From a checkpoint of a small image denoising model: 2.8 epochs.
Rows from block 8, named by matrix and row number. Each number is 500 + 25 x the weight over its row's rms, rounded and kept within 0 to 999. All counts start at 0. Numbers have three digits each.
# short0: shortcut pointwise conv (model.decb.0.0.short.0.weight, 128x256x1x1), inputs 128-255
short0.18:570527561544508510551578515497473487545496455479510555472586511489515528502479525477495535527551491539498493513512459492501537542527518547551504478527448468447491576532522517526537478540488497555480508512503493573526542495476466536583523540487473515497507501525514540546485480520517564522514504527549511495530498517519570490447509527444499481544481477511487517490499449538485479503498
short0.19:505501495513501491510510500515490501502507481499500491515509494499502499507492505498494496504498508507496499504501506503502494501506515499504498501493494492491494504504511499507510503505495502510498499502506498504501510505494494509501493516509487507499523504505509507498496505508499507507500500509501509501507501504494510510499489497499508500513501500497496495495499495499486490497503
short0.20:530518526499520480503612533515453514495526484462512541522536489486420508502505522516478491572554474555545520540583522578537488519519541527510503539527480432462455549522493511453506525505498472540481512474529465501505544512492460493525495505552443452501574520553539533480488501525496535473517505526527512454458505493435531512472544488489510520527494498518479513488555446510507469491476
short0.21:528526589550507513600566500559486525530456478551439536477526513474501465499463504512500508488515543508509550515446498486522490524552486518569554470528493543415528529510529495554491438562509524537448482530535516532517541489469524490498441541456533563452420518466532547520488487485524528503483528547496501500560533479526534507520504542524501515515528498505538524508475473506505486514499
short0.22:505562499521523485558499529497515521510474488500485516514573496520522539498509566479512534516530459540519483494505506521507570539557483545548454572529434492458464534518508487495484492544500535542521500530472486553526546493512461524607569543503520474471529487501502490525466514491454552516541534530524511491490492488445540463445532526503512513518473511501499516442529473519531465493486
short0.23:471480501459551507512508547542496512503516440535508555552550451506460437487531451521508483530505523499520496488557497519557502488511526454530506511504472444488466482529484504487507518478535544500480501500503489502514518486503516510502488482505504451505520508520538511473512515487497463499590484525485544436475490569444508488494500526457518532491441524511508459474542474495491480464487
short0.24:511526492503473505570543543541462523487527475461456496515509488463529478461507507510429474484492510464485564478525462526524521476516479529519489437532472477457544499505500485433505436491501532532492482502497513516473510544472481463510487519491473551466531549507514504513517470482457565546485531506509508487581497504503481473469508506505533522493468477473457467496427468483461453521467
short0.25:520506517521511502448510535445549534514527558518554466417457561538574519534471496482498528467466500499505492477476483472533557510505461500453500479524509572553534472520498547477516533505474525487549515555522554472522524509527495538549520474444479518516524538506480465528555523530513498511434506508495453523517520533528520526497489537518510502495559508525512491556483535548543553554518
short0.26:463468539487525478464525558499457483466528453468528452519489434481520438520517426528471421488491523540452497501541485500486473432473498469497547453457500422489456531462520493496471476440515484450462490482501523440477461490462486450473499502506506482535495509514519537518491532501446453485540448488462519497511491518482484498505500442426542462467503493475493490404525466483469503478477
short0.27:496530520530547484510543469533467505451521449476471529552534508469459452457526475499477504530496479529529458510565490530483465468506533454507503431504532475453442484476481522476469512471459500516494489480459487511504476510488499467464478500506510508486494482470506534467493531501549551528537488486503495479466466500440456524483523473436531543505460506451512502449475498418459466476464
short0.28:484525446478476504540542483513480461467498511485465478498478502443474499479471466513446443489532466534533506476487513522475500507431502554466477524494439464484499485471518445443474513482438481530483470509503505550435538492498498478510459529474480465533539463479496528454489473502544538505497517508501505538512458446479507474510519461509498532504498465502463454572505564508469487507501
short0.29:498480502513496491503493492474509505503501506503516496476495491494480500504503491489489509497485494481489485502494474500499492503509497496500500522483462499497488504494486518507486483488493494483488492498498494497512506474502491488512521489498485501500501495515488502508480490481473490493495482486485488485493490519506493483485488510513495488478495502479480493483478491493492484501483
short0.30:500490470445470585510472472515507441483493437487529490526506488453457504491503506523513484536486510490528492510520517506467537559473470516506466477540523552534485548491500493552513490470475529513477509444481459528486506560492523509538459540512539509491482469501463516470529474492529478496505453497519534482476481480544502481497479508453455485510476461491472507505481472471464523475511
short0.31:440483508534503470519495530502498484492488489527551500554593474523514466512480515480552499517499493507420513487526504478480486508504469537508483583434544486460492498534519491492505521515527488477514517489490489501523586505491521491565596450520494434523510467509524454520423458434459467497516498451464513500493477563486506459497443539446534472501481481426505516480506507500492512482492
short0.32:499487503490484526477460491507534479503488553515501505466473494486496507492485492491533511497517548507485495486496506503513499490497474499472509536495537543525540495516513463529493508495521478469492551513517532477479492483512515500484510496504491518536492486494493512521513504504535470489489493485488478526516534488540514494544497521523502481509518513526520513548506539520551531508524
short0.33:522494498462525534484517489497566491517493547472464482478446550508482504518484512537509462477521518491467491499469514507545513484517459496469541433555490564527527472554526446511525492493500516511534482536511527459432518527470551540490478499485556524517470499477475474510578550496524456490502490509495468538494531464517516492536531488536497498502524493544505495535506501544488553538554
short0.34:506521479495522510500500518497515520493522515473499543478467514492483510521526488538450476476525511469521529528546460529461495468507533492476529470512492474533453505488499481519522480479529510476507481498524501500498460521478527470474463514534510520511536527551516509486558495483529523479489503505486492473549498474542464502509530453515504513510519509508484507525471454479496468488511
short0.35:487517470524502487518561491455519510493446469506493496483552521500490515492468521472487516495470472527455495495475531459454493555530487533482522533490480494491527528542461510518501503529485491537501475536487509494520550493507495499560529487489484501511467506471494460494434492486523514486491505540521484550456501502504517506488469501539493497475527483520499506505485533501488534532516
short0.36:484481474526509490560534535485506502512464450556514488467583492501506501520479490529517526491508477531508491484510523451491495541461508453548455521482467489462512486547510481453473504507511547481491498493485456548502591513490483500598564508491477458495544473452516498492444471487452454492510489499504555494456499589479519463478496575500515478495466519469508457495498484478461514488530
short0.37:466503487492462556569471459500456475446431442462516541571565487506475508480519542530495468530490498457469489481538474478438515528431498481533449468490439494460485532503495460496511491538518524515464447470479468552496522561497461508500488531521494471450524432502434453511492459451461528520525486457482509524496454481523527447453487503475436511515464472456461500497493497465467506473490
short0.38:499549523540479510535534493514453515463534460465472508568539489476512527506516547518445490512490461461569522533507497535436496509495540538537501448470451440473458495452490522478496474501511487540483487477525492520530521520445463529524483516480493481498528457509473505514487451508476557530515497511473528497544472503451509499477505443427528508518452519442491453452514470503452436490442
short0.39:498538472467493485458513465513488508485538504463499511540499494516511461509514516479498476537472534504524472508532486533490509411520466492516546495530520550592494543410559521567480487502496500522469524518509497547497425538545502470479499513582520513532482504513492504491562495489477567554487522492455493511523530495510465475443515474503482511508609488497494500459527504489563553478519
short0.40:493518461535510480503435469454505528488450525496524504498560513464572560499476513474467555442484499509516491532492432471438517513500485513516471578532482455477456547487449531572502470546537562480476515524466468483542509484484513508564563527481486485493515501474481486523484453526511506429469483482481483472559479531477514491479471508478514464535481515497482532474497503500542526531518
short0.41:488488499520484455509462479484475506525504490487498505479487480469480496526519501474488508503480483459475490520468508506472465461532495466496491536463496461498469489491507508524478486464506478497475448490494490497522524519477507467495495505510503514494487481460508476469499469473466485507494482506472474487518511485477462497520480487486512476471495474465476497460481468473497467482483
short0.42:506497506513484496481480482499497497491485520513524497488509491504536504489486509503539540488523515512467508484476511481515483497508499507495537518502524524504539512512513477514483499500519499469499555518488514490505491466492501513521552495529468494505501489515504477547466503522507476497493489482510489525501541504524503511503483527501507485511536539528512499515516518529545518525508
short0.43:494510495508527512525542495504474473471485461500498497515537501494467513499523528493492488532496464500493505508514507534521484513514515490513491482510469488473473491502495518498512497521472477528523467458487494508519512487511481491511480541515511501497499506514497514499498490481482532537522499526515496514470480501476514497478494473521517494481504487482498485506488477474468469498472
short0.44:501499546512545499485476509497553481482485549520490470419493513513562467505461442510526497449459546573441489497479477440537507457497512496475503503500498577510519532533517506537527491512529493442502521549496537436491508446539507480502519547452512552489503514469554587552499594515550458506498472519479476512511502517528528519499496576549486521531561524538556534529510529522558518511505
short0.45:526529493476481488533522556506460518442514456456465449502477556492487485500477469467414493474544500503556573505537497499514505475498495533549479478494500461487477495471497468433502538505464478486491516496460472462476477506493425445455482482498436535488560499479477488458552473507496492486447514501541482461539484430519553519454512492558526498527508485515487474562507488533501495488500
short0.46:477484501530529561518505509464528450492489522501513530489500445518472473511543535500542502452539530507480462506480497554501451473533526457446538450482541497482493543528498525508489499492537492458494478511507538500524500454536496544502529491462567517507445462487473559544442540496543494529549464516520492528505520521545456520525513529491475515513516531512558528460483527480531515487541
short0.47:462479476432507491519547479548459447477509521480469476520511574535426493510503498527592445508463460522498507498472515479505467465485498488471518442449515530511524450498510486467524501485495486509538496462524519531462489509519504498494515511472505501517492471469501467503583485561466482516471507505417481510492498442502502541510478514515508505469512496422483498566527519440469482506477
short0.48:540509509470516459478518550501536550542537522497486512466420524501502478516462498521523497489518505483510551492460574523552494518560473545498523508539535513547477493499511477472477551490490500473511527541495497454460505460491554524432502463486533509531482503468497516464524548528488489516488542544532500492476529499488511514510565495585511528482538538579522489551531504554503530493523
short0.49:539499484547510487493530494510487535502513507483504517480495517487474480505507489501472498478472515506509490472500502504504495494517481499483525474495530498509497511469510514507484495502496524489493483506521516479496497502489526479492497480465502506494488529527480476484501510477480480492479513496478480500511510516519497511517491496520527492496526508507493505503483516499515512516497
short0.50:540498500497514468502505500480470530542474510542463512498517529472502504485492520466491509522498496503518479476517526517454573569535498521504458571519527496517452497537498530522517571542473591512536538507503463503510522525503527476535461524433444467464506524484490467418535499534495520465466574564517488492507496481463496495499483522543467483561505478575505530566523500463562516530509
short0.51:502516573477487475489492491483488472495526572500503493491475513522475506526524548491540489525498518543505522541472494554564507476524434511535484520492474487504535491527479514542496439526452466515490491471524494522509486474516526543499522538454563530477436527570486520545495459531460492519479448524514429507517551502490494517471510512547547509468604548531514508548519520470518450513477
short0.52:463532500513509510456441468517571575463461558532479522487511542503487510492476471508552495493510533547534461483504534483502549497482491499505482511539547574497506505529584479483449527541546522487546552527463505478511523475550468517492539529532469540540492523460514508534534556537573472463524515490495511512499495468535533467529494545490517489537501550520513509508514514506563567509535
short0.53:495522495488501580487523443533531522496469483525516521506495565487469538506507521534518464536455494481510490492539529475452545524492487499478463429509537568536485482551484522545528508507535519543531462484539494448528524558553529534459408554447525567450448512483484476459583511500570533515505519549526492526469506484538492498538498507515483520522487527551518524536479531456511550537530
short0.54:542500442542529495544531547483510505510497469502521507533522509479466510528506513525447536531512505460527524515533494501492507559497547561548461536524481416492450459537461542507461526473532526511491438500457493539532554532485511538499505478493538463555523507513500481459529411472483522484511553531528536477534468503493490475452494489542565518499501479526488492542494498536503491481488
short0.55:480496500511517499497519481496492490495505507526498506488471528506479513515511487496500486510482484504517504530512521530539514480498490503503495490507497479498496504528485522512507499480471498515505462467514492500516498497515503491494461496499495496470489537515502510488519516505518496491480495507477485501499489479482481500494475480509514504487488499490487489526506492484484478521488
short0.56:541505545484496437486526481470494507514541542480484499471446519508507501516499525475500483497515489510519499475487515527521484470530498512499511488466477506495489495471490524504493497486464484499484495524527510506501479507494549488492488482472522471489496498505479487527502498521440491533489509481463475517517535486478497508516532489529488506491536507496497486514508534510488492500472
short0.57:507520498502493528510517502502480499506521485495503492485515511475476502511513495516470521508514482486505511506518509487496512534505505530537497504493504491480496493512462501467476512535516489514509475496497508508508505495487468486507516485487489501519537508508504493497494471477497519497506498515500482472487463490477548518490517527523508508523480493507501483508492476506494489510496
short0.58:549504509491508438456569480495472471486512551463510501481453528476501495485466509501479442542485492493495533515516530533553505477544469493472485527486492450472494521516497531503535459506454485521480488489552502466488509484480516502520451535524475518496497529516492487492555529536503501501495508530483480502532530489464492504493542464553520529461529529529491480505515511488491500508490
short0.59:464523538526533527514490493521533559538515462552513535465510484518511517465502513490537547512539477532493516502515549467494526570486545548515432504505481515471513486538459494445516532562510517532513502502485465521490560484501454543495474463515476499476565482481514475474457512477533554495533514540580509476438482506477553508465550555504498462564497532532477469521540500543492491481513
short0.60:519513549558521436485492517501509546530536527500540508467514491513545497517448495460499537502508497510485489482487524470514510513507502542491474587477471500496487527465545428476509508536500461481540572579494508502479506497512495491537599477563434490514605497517527496511452541514463535464466530520478490526524520500449521546477514515503513497505510480507484506498524501573553524547510
short0.61:461469472536498477471489490484486469463489536531483459578523519499500500481491517511472465599471501491470550489465533539497489473483532480471519535470455435493486493516527532500515492477486467529505491488514507518493528530507495512523511571520473500516515519484529534493518513495489489468534491491491515530515494503494467468488476438469531519475497495516480501493520512449509493472503
short0.62:476475477507489512532414525477483502489518539501528534511508433500509470536509513489522502482535523494482527509534493504491487496504501471506511544479514464500456492489476496508541493524587535450485515492538513542519505509480496504516548476533530486512535478534461492549448460463457498482511497485462514495567519517523484495501483508452510476519452542473505496481515458482487511484509
short0.63:541472487461541487495476552479531520493467509504479534501483493501484505466493556500499518496542482497528498478449511505488500519506512521486481529509474465505510525524493468477461485518518480516486495507507480533487505445530531528534515514446502473499409422489485518552433536498442504483535502541525531500498534522490530490509519465525497524488498530522558494502544519514538528484521
short0.64:502482512491505489480489499495509504493499521502503497475470513507497487500487486498516499492496500491490506504483509499511489487509499489478503506493510519507511492504497500505500505494498484483510501502502505480494492481512503483479490496496488508495484505497510505491505518506508494505487501496499483505494508494508487508514497504525504492503513508512502499517491510498514507502499
short0.65:440474533509495514542444467485497452484524513455579512493478465495511494554476496497505510436441547455473496546471459435470444454481492478477515500472442506515529532461513517568522497511523462434511470513531509510522482518485505461481523504537509528474524458487464513566426509455476450504445441443445496538567492483564502520491477500521491494508521491451515503489473480536493481473510
short0.66:491506492550490450513410546524478528484564493453486487541512445507529430470525519457506488454503506476498514468490475554487474487547513535531561551469525473482476458457506488482481505526485519453521505523470509568474496459510495473488538457513510449512509456516500494505456450540446531550511552494478532504557505529514500491520468488477534500540495487469463493546451519460485496512481
short0.67:458487508442484463515486508502450518452470507501471436523486513482463443477463456508474491503432458449495511460471508486460465517477519499475508506470488449522475454474480508486455485487505458509494444526500496492474497544505484478418484473515452486477475489454498479477525499506495496456483510455463478554496494488447480477509465448473526479468494472528504498467495545478507511452448
short0.68:471492462480451564539520473468517446503463542471531505444521504479525527467477461476485545449463478492492497495495464462478520510456476514465460492509477499447546473547451510463506514527499535490463446502515525518514552494503463499551514472428491493484499490465465494557487427475493534487472504479456437480545415531536520466490478503502517472516508487440447488529449520499486480534504
short0.69:505472506559481507460527466483538570505500481505482481491518477497431476469477496482492513558491444494507477453489551476459472534536507460428493551485475528470503482489477480493442510458501505478508501552524524536490543530508522526548560522426488514521462505468504450500461495484489492523526509507523546511449506524498456516564543527468488543490476497551524500468468542513503528542525
short0.70:476459488517534507514486514497509541534499493530498458482522465513491494495510472455501547467485451537495470509509516492497493529506508473498489544501551485517482467507483502500466551525510522503502505504507482485507534456540500494523524461438495467491497495510543492478447519509490491483535504535515495459447478536470501510499472529487518508524502476476508495467511506493519493481494
short0.71:529527511505539509477456508538452548475489473526476513515472486493461505513509485548450465508463560478509528523522495482503461471464535460505509495543478473509475514453501497553528470507531491440455467514480434443494448525482503380441403532535516511464470513468459516504538537480442500497482505491500528507576543458497501480497493459528511507512472537511528463497519522478479459504454
short0.72:506498533458511536512513495502537455530474472532542519479445447531446529528476509522528476502498541502450494514523567500500481498522534479473520433520528545537542490539478492535534516488512486528519424511525513453484500491467515534487463497494463548480499525524494489473527525457566532515476514534495464515437512457545486498513477500557477519520528499508537498523479505496469506512537
short0.73:481530482534516509528502512528491508528485500529519543520526491520514516513514530484528486534472528509509486509519506508498513512551494532556471496512518498563504508510536514507523525552513510569549502483521523498561489535521538553534531516524536536427470521521525493489541528492553581503488528532518518534508516528486501497517501495506497532523541476530510547486551494490548538545539
short0.74:543502578537523488505501529523511439468496556542534520426503520490504479478524484519516516453525542547501510501488427494559456502547522531483504469511492533476535481522483519497472495511513458455454554532516546496502489452526520535512563549479563538524494511508562538583492530494504436505516481498510447501531502491488491470521551572494490520530505515529533513563506505542545472498477
short0.75:524539470537502500546553523497449510528509445474521509526576453502527522543478514521466485508545476529502519510560486474472542545491490548548485520474475449458449560490562481461522485548492525538507515491489503565513518548442453497575534501515467447531576502509473507508472457510460550490540542497478567474489476538469555513451521494432476510508465455457470508433526464516460485517502
short0.76:496504474516474489563504547533534546569525429572514488518528470552561488517454512466514534490516500535446508496453536463488492543535542539561537547472512524512519489512518481501494529520498517515542516541490500550508546518512505521497553475514508465526541490461515460477438472481494531547471550524538531520538484526520515513491495545518494491521500477484520554527491504544479530488550
short0.77:489496506508490504519474503494511511531508495501517517495524487491514495506487506486512528474501501489483482495503506499485514532525485517541496542486506511497524496514529507511500503522495519507502514527490499515509520499479520515546543480493501475516516477497486465514462496467479496514498509493490494496490476528520521484489517523500496518499517506498492531487480516514512525512505
short0.78:486506504446454516501517489462518524458527482467505519517504508501514472467504505563500541469543442465493535520465524493464478491511498511467476493477512479485491506553481495434470515499523457493499440506513468546473546471474476482533495488455467483507497437480496483518471486493458530557521506504497522452433484544491479471486562490517507479469481537457474462436468478515486496488508
short0.79:507528522496491528515554492518491473464488450529511511512546493490481502461534502512528532550522451533501490511515485473527506501512509514523496459521455514474529504508505507465526489511489494550492523484482504527488508477509475533570529509489522489510509512495500505538465500529523527535522498514522506515462482507467522505463509507461482508503485495521513484490515476486483481502465
short0.80:521542484477523459506530531554422498467544429437460482570502476503494469487533489488472446522481485491518554543481528558510464457519532500524491483503524439452461532456553510473495503469472499523481466450511434486476452524435503439445422543533525488464487486477508535457560540511489521551487533524498543499494486465480466528511516393508526539465472515469477474503499485480462481485460
short0.81:527517469447507490490438487519505454478476578461485483476515548503581531490482489494500504477455565534508536515483451478504522471460467539474515514520538487483528529473568501532511440516494535473508556508491466465460462480474500440534511539519535526487489515483485559535559508525529496461471500476441476505570529491548512488528466516509496472509502496456501500563517504488515509484487
short0.82:534503543518465489497525530482475487467492494502530531510533516532479491489506522523515497511498488526481547527476499494494478529535516505454532498488485490513488513476465499499499503489513487473507474489531500539504502494537496550539520537500496519506499490552531492548482505510539534496519476490533515501480510513493494487473480521485466453479492493483503511480459450503488480478485
short0.83:503539505515488478572565455501454485526498392499500536511599481513515522508497499471506479511446463511493470499556503467454513544506500513565441509484442477477478532499489516512533469548464526554502484460460456526518509539491486454558487533491463491435537492491491478465490490501510555528474516539509516486477464482491531527451463518483473518536478459485484523463486469467462480504500
short0.84:498464490493494467458452496495499510472487496465487505480478445452495473439499460496476498475543499484491484477450473522504457481490521467464519497499496484476523512465530438484460489451483477470481504509451520493456476460475508474447491493496454470524455463467503537496428515461483462486534485479523506492447518496496474469507546475486493496492470504506503483447494562508505494513492
short0.85:501470508503514488434468454436470432483491554512528513474455499483473505505498491472513442503436515460453466514514467538537478464512511439456498479504463525527524446488446539563563474484493442481524488481551542491529430554511551510499486558550541532435523537505531517531543539480520499480493466484473458539526498440515485486522472500477535487507514479499531526540478516466519475514472
short0.86:501441461474511453492524501475512452487501558484494507518462562535437442498510484493532508521508474504496503532447528530524451473516523478469512465463497524519506485491466537511472492443443428471508494460514512487515485459535518495442498470520484515509462506501485501491489532486513476523496487486474449534442520477487436507544475477526553483451522497500523517521471542472468510483467
short0.87:457522500510453522510443416522539467511444516494525492484549504488524536532495492445523521495450523518442471512525495456489506494508471516547525514478493499475476475472518527527514467556511525467496552510481507450516484493510491498540573475502508456519482508487470435543477477503538476510457466460471452516532484507534527501502455528436509493516506474463484512490493510504556523501493
short0.88:486519504533508524505504507513487496500458503510537503525581465491473485492471489484519505500511490535485521508485512515505515510520483536508573570545553494514484571516568470528497499556539535507503509526511509546497504495524517504545584524554606472518459461489525537543447529493547514481472519547546521522528508489492513496523495505544512467514497529539551565492527508509546546489516
short0.89:510478529529516474442548456476450455483527485427546513515503494492433466527536478526472415556513499496506518523589519498506473469481510467477489491469445478526470553495489485521535448452492454465450484463494495487480481500465522441485458545550452490543529519532491506510485494490512482484538439470491493512467515459530504488513528459466491508464503517499422478472486458461470457494489
short0.90:489503499533498493483486506473536542525504509532501524482507492507513501506480509491488523485492477495495500491472521515518508522512518505509519513515512512477501476526490523503508496516522508510519493528501519484527543474501498508524514460470483485510472517496525488499485493502501502483489511521529506494492498505510493522512502523513515502514491499533488516512483496525525516531510
short0.91:470477494501537459449460511489511492533451491525477552464545437498514454468487528474523484505500534546446461456501485552531510517554471497455478576488518534505491492524513465542550467497482502476518518533497525492459563499478566548564532542501522449524462514550546501492516524450514496532550510518487530527484500550500495445540483554472499465541499499493488518513464504497531496504490
short0.92:486526532581525407510496525519466526527479455542505488537591442494495479466492509447485525542481469555496484494507492510521501532527535517533531578476466486443487473505496543464508505549430523525519526521469529561529539471506488529552569507527486433502509525526537502519411476495459523515554517502533525507479507525436546484467464541475522473540474493492511467484493516540488460466483
short0.93:493527500498482536569501532529467516498524427508496511517558477462526487484501523550445550453515498512533503463546445495462501534474508504521468536517462454466499505489457469489512510511530556505512484511482498502478542525453458492538562462469453456484569479538467479467498452488483544484503552503494540473549485544485527482476503545489498523549498462453495474519509511515511479534482
short0.94:520532463546500540542537465509502479489487479506535499504564519492498517527526554491516520516506512530490500521553482520468502540489542503489511450529457523469464522503470548550551499535554486541516488492524508520558534508534489525523502536502477526446571503560506532559444490475548537522491498498530486520507460527535523550476462513496521483582520494477471527496478478454489468516498
short0.95:507523465547499488530555502493465513491502469518488519542529494503505493488499500494465460494457470487532505491515529528498480507520518487537488522494484465486467498503484525504499502515493525550518475513509495512513506537490484480506487523483485489458528518477507470436537479528496551500497564529486528506540498493476471499501458476506502524524495478506487514499506492472493526514506
short0.96:481481491492503498511475506500496484510487508511506498501488508508477496508505498486517519499512504509492491505505514501498497496499499504499495508498513501507494494493515500513484510489493497486506510494503484498497491491499507505483501486517510490509489497512502514495490488496509485502499496486494483497508506506497488506508494493500499492505503494489485510498499489506501504491499
short0.97:529518478546535475483493485489478509492471483471522512547553504478450535482523491452472583534499472513510478516537485524449491518496580506515488576488452442464464518500471544522498502509525471516454493456467471552553509491512493504517516514541473450516521514519529483527401472485495507475565488492524516486488493494450501501443495498460507484538455531474503509445509489487512477468461
short0.98:483542498509538560490515478511509486488490513535534473475553475520543547543504521517499491531497484504500519524533492525483467534477531523499450503465517461484459536529469528504531464522558507480507525492501458485513515526456459520535518531472512526531520541502504456503549516480553527496518499557466499507514495544514519495510517565482510466532470536489514504505516478507525476528495
short0.99:491519452516462486514529507514486487433482497431494487476552534482464481475505512458477528468474412570529458499512476483425513498495452494485479522453504466478465494459524523468451476501468516503467521470456487524508514471512488468563557466470497420472526481537471472526453452492457510508505510472451456511502471526485516487482453459452493462485519457411472483496511490480488486498457
short0.100:452523492527527540519462493526520428508454470528475476493566479474485494472482464487529489492461537536478484483529478430483526561490485523519462503467520504490511502559505494517502478562513531494507528483484498511481540505487503511552515542488563507500473496461426517529483495501508487498536494535543493517509490505525550491528459594495496474526472491507549477552484503482512505502523
short0.101:542539476498451510498491474482486514523499517502485561452533440476537493484473525465497493451513508512525489498518462513508520494546455533504482581511465512507547531493458452558555443531529550511472532537514569562455489513522506489565512519510578472489529483548491479496535473510530564534474572546510507527551528490511486460534501533489474491565479516540487537560497512490535510530509
short0.102:451485488488527509467476487545522451489463494545506505529517442490510504503479464519504524514499525520470476455484531485503451472480522484448524531468518524498510492518519497505527513466541484466494520554514515463495513503498523498496509524501494479507498520479545506494495528506540483510533490513490517551482477544514469505539476496484531524510519499506525484499502513499541509502505
short0.103:493565462510492465492539466528476515473497464510452511575550459486498499466492509502479513529484492550544482494519474523485492492501536504498520539504514494461486482457555488508490501509478541517493502526475505567480489539464509496572534556538490479545523522558586516494488492527519542521576514496490550543524511528460522466517535477369514536537482476486481498457476493492512492484461
short0.104:505474517508515577569411512545525479530495556542468451528478501485553539493466522491513572482561514484522489496479453469438526522421488537514493472527514532503517515503535449495481530540554543489507511513514480543498503529512428497491499448470490503538521514502474502485452477511501502458506520515536514505579545516515519488500528521475494494538479513511523526490546502536526501488523
short0.105:429517497537510552514511499474505502543443529535531514485486537518455531549479498504506484507474498525479494490523491471495534511488506513470441529467501434498496494551453514536551487520525486506510476490577524512524564530534492550519477567483511514480456565513504522487518501464532511430482514506461492506531463522497500479527482502465495540497550459513470501508480479524507509487555
short0.106:487495517533538434484499544513505456480511512497542458529534502581530511489467499473498576546514504509440556531492519497544535490512466534519514547476516528484521497498555529476461546471464473511547494547456481486524524479534450509543571461526423498539557527483546498476476512512478458526446519470482478539498521508499516518457479496521492508481507505450513550491506491543560544501484
short0.107:455488471450539516517504522488490453430480440494472554543518457496516455475521429510498497490496527484497523485553501504526457442500476473457535467475459450427489520503528466513515502514529435468492462477511520498475510482539454460513530531476458525508476451479529490485459528497556502547551462462452493506508491442503509514497473474455480536496477490451488455474490488441510499470484
short0.108:499509509562541487512544520522492490512537435544517542504544491526508520481524518479488527514497503557497483542578485547504487548509581487516507497458487486475456531502508558485512557497457479508567545495497524527552482493495502513560552530555433502538584531556532487489431513524519508500548497516505534480464505520458517527476519544478505473502453484470480502470516458495484455521488
short0.109:565555481512459495531579510452485568551557487497484522455470517498511534523468559469457495471532470476586521495492523497510547556514512533524509506510499479487528539517445514500489461510509560535502482526519525541519510520498492512501466494449506516469488496512424492495487461545452568478484513589547508492538502474540518516509504491542468503505504531588503461548489488513476523545538
short0.110:489497498505513507492494508495507491499499508502496493501505489489501491496497492499506509503490508519491501484500501491503494500501508508506494516493494500498509501511493500504499499493508496502496499510496503507504508496504504507514517504502514490502501502499504502516489499492491491492516495506500510504497495517502506489499499506503503507505505501500508492506505513500507497493501
short0.111:479480515538578507446460487494511452476483540519544515510511493515496519513543478492522528523484522555515450511575478553501451477512560479475478526493516514527456529508530574539507566494525484473553550499519510498563470484521504513515525537564498466529599557519560533526506556515544488507541458478455511523531499499494489499513490521454509485527471533463520528476528491491568470504474
short0.112:463516483489500516583585494517501488517471422470512517537602502519493496499484520516504536529515454569500506501478528440475510574505493550557488522470465477437459570523519496485496491528478504551491502493479483537517571488491477518584558485527455446487540445493480490517424466505471513512500500504499499515447458549458544524412493527501511495509526479472490517416511497505480480494503
short0.113:501487483526508455477522507451503468488492528473489455512468558525504486514516470499451482514437508478503518500482481498501506446518465495505493472500484496523501480462503512519490477468462475507525459493494510505490472516509519466479476506484512532498467533471508511490555527505472495506465509493482459499524478462528442488500505456543522522463537466489504529508470512493481506496507
short0.114:533493517458530554517523552510502487453472485485518488507497444466504491503496435522458493506512519522525515469521486501498461507488524533481497501496473444473458493488514461464478515477546542528476510531465483520458491475455498480516511413460562484508499522529508522501529489497480530522511502528507489499554481516555486480491513488526498499501457522471556473495536484511510496477463
short0.115:496498502512492496511508515513496500505512477496494492515493488496488505498491505504479481508515500480508508507507498494513516505490505502514510471495490495499493482497513492478503497495484492509509499498508512505487509517483480515488496495493473510518506512491495498491505498518483505493501502496516505496505502500486507505493506501487499500494502489505499484485504481515484486496480
short0.116:493463509482530509456452518468528426477548514490504536499446454529436463491497514515522492493537533524470473520465531525507434493496554479508542487472459474492510471515474491476473516445491429439486530512530493489447489425484476520459515447493464465545542463513515500492435518493501432505569430467532519508500533496497487517525485478443512498491465493520511460476491474554517497467476
short0.117:504476495546496468501527511468509506530489473521506503515517512531483497502482505492499518497437502520507473508475523470476492530489511471530495509536496513535519484499435554507465479509487513505481482495472549519526554503546515513497521516491537524458460503438473478489490473486438465476488541513506501509493492480518492516488413551513512500476509490542531535487470521490527525493522
short0.118:494509477540547531526519541513523489484543471471526509545500495529456441493513518557430480497488527449507521544471474496500528533504540504535537453457506521548478491530443534456498507470529515475483463470515529478524536495534534515443496502466539520513425490481545505504474544506495516511502510545550523481487461529515491519484496549520504519507491521498567509474441457521492509498553
short0.119:482514453494475503535510489535450501511479417493436504553577478467470483468493510521462472508470469512507458507542455524492511517455534483519447476534462453459478421509447501483486490508499538533508478474488494532488525555473477499539494513502507455491529495516576496452550502463519531478554516501498534477523471500433499458482463491400518483538447438487452493479504448478479488490474
short0.120:506506540526471449482485463449478501487481546502516537489511485470503534459500532487482542531501504493507474490532440489473505478518497559453493581504457503514489512475519520518529456475493531506514467521456506565500485503516512519554544514545476479530604526546522518495445461476488510474474502450490482516493486477492458460512514500471472476516506439514452503471431480459501474510482
short0.121:470515495540515529529536493515482482479438465526488521559550499544468457482519475510522449519458527538502467490537502519478532468516534453531511483458493491509459520509533536561527478535548521517484471500494515521559495515553523468445431569548559555476478538475506536491524556473527510520513489555491488521475505484549468489509437507513490506525550480502497555459465496409472506418532
short0.122:448476509471474470491441485522498467478415543523500509500506495474502500521493520482559509483490512459482489502464484491539528514503427491458518509506521495486489513498542508512513514532505524465491517510505504461485479487502508547528542490467536483501465487520507518531532494525501455481476495481479464512549490536475536487522476516455505444499492482482477474509509506495513531495457
short0.123:498510496494486517518496517529508516523483500516491533491501477481546511488477527510486498466511518481504525465514486520531510490526470523496520550529499486495504531471536469525511493524538547496482509531520521493481514517484532516530522506497504480481438506508502477498543498518504523517488553503513520486566524515508490470501527503525479539527508496535479505517498518516555504540503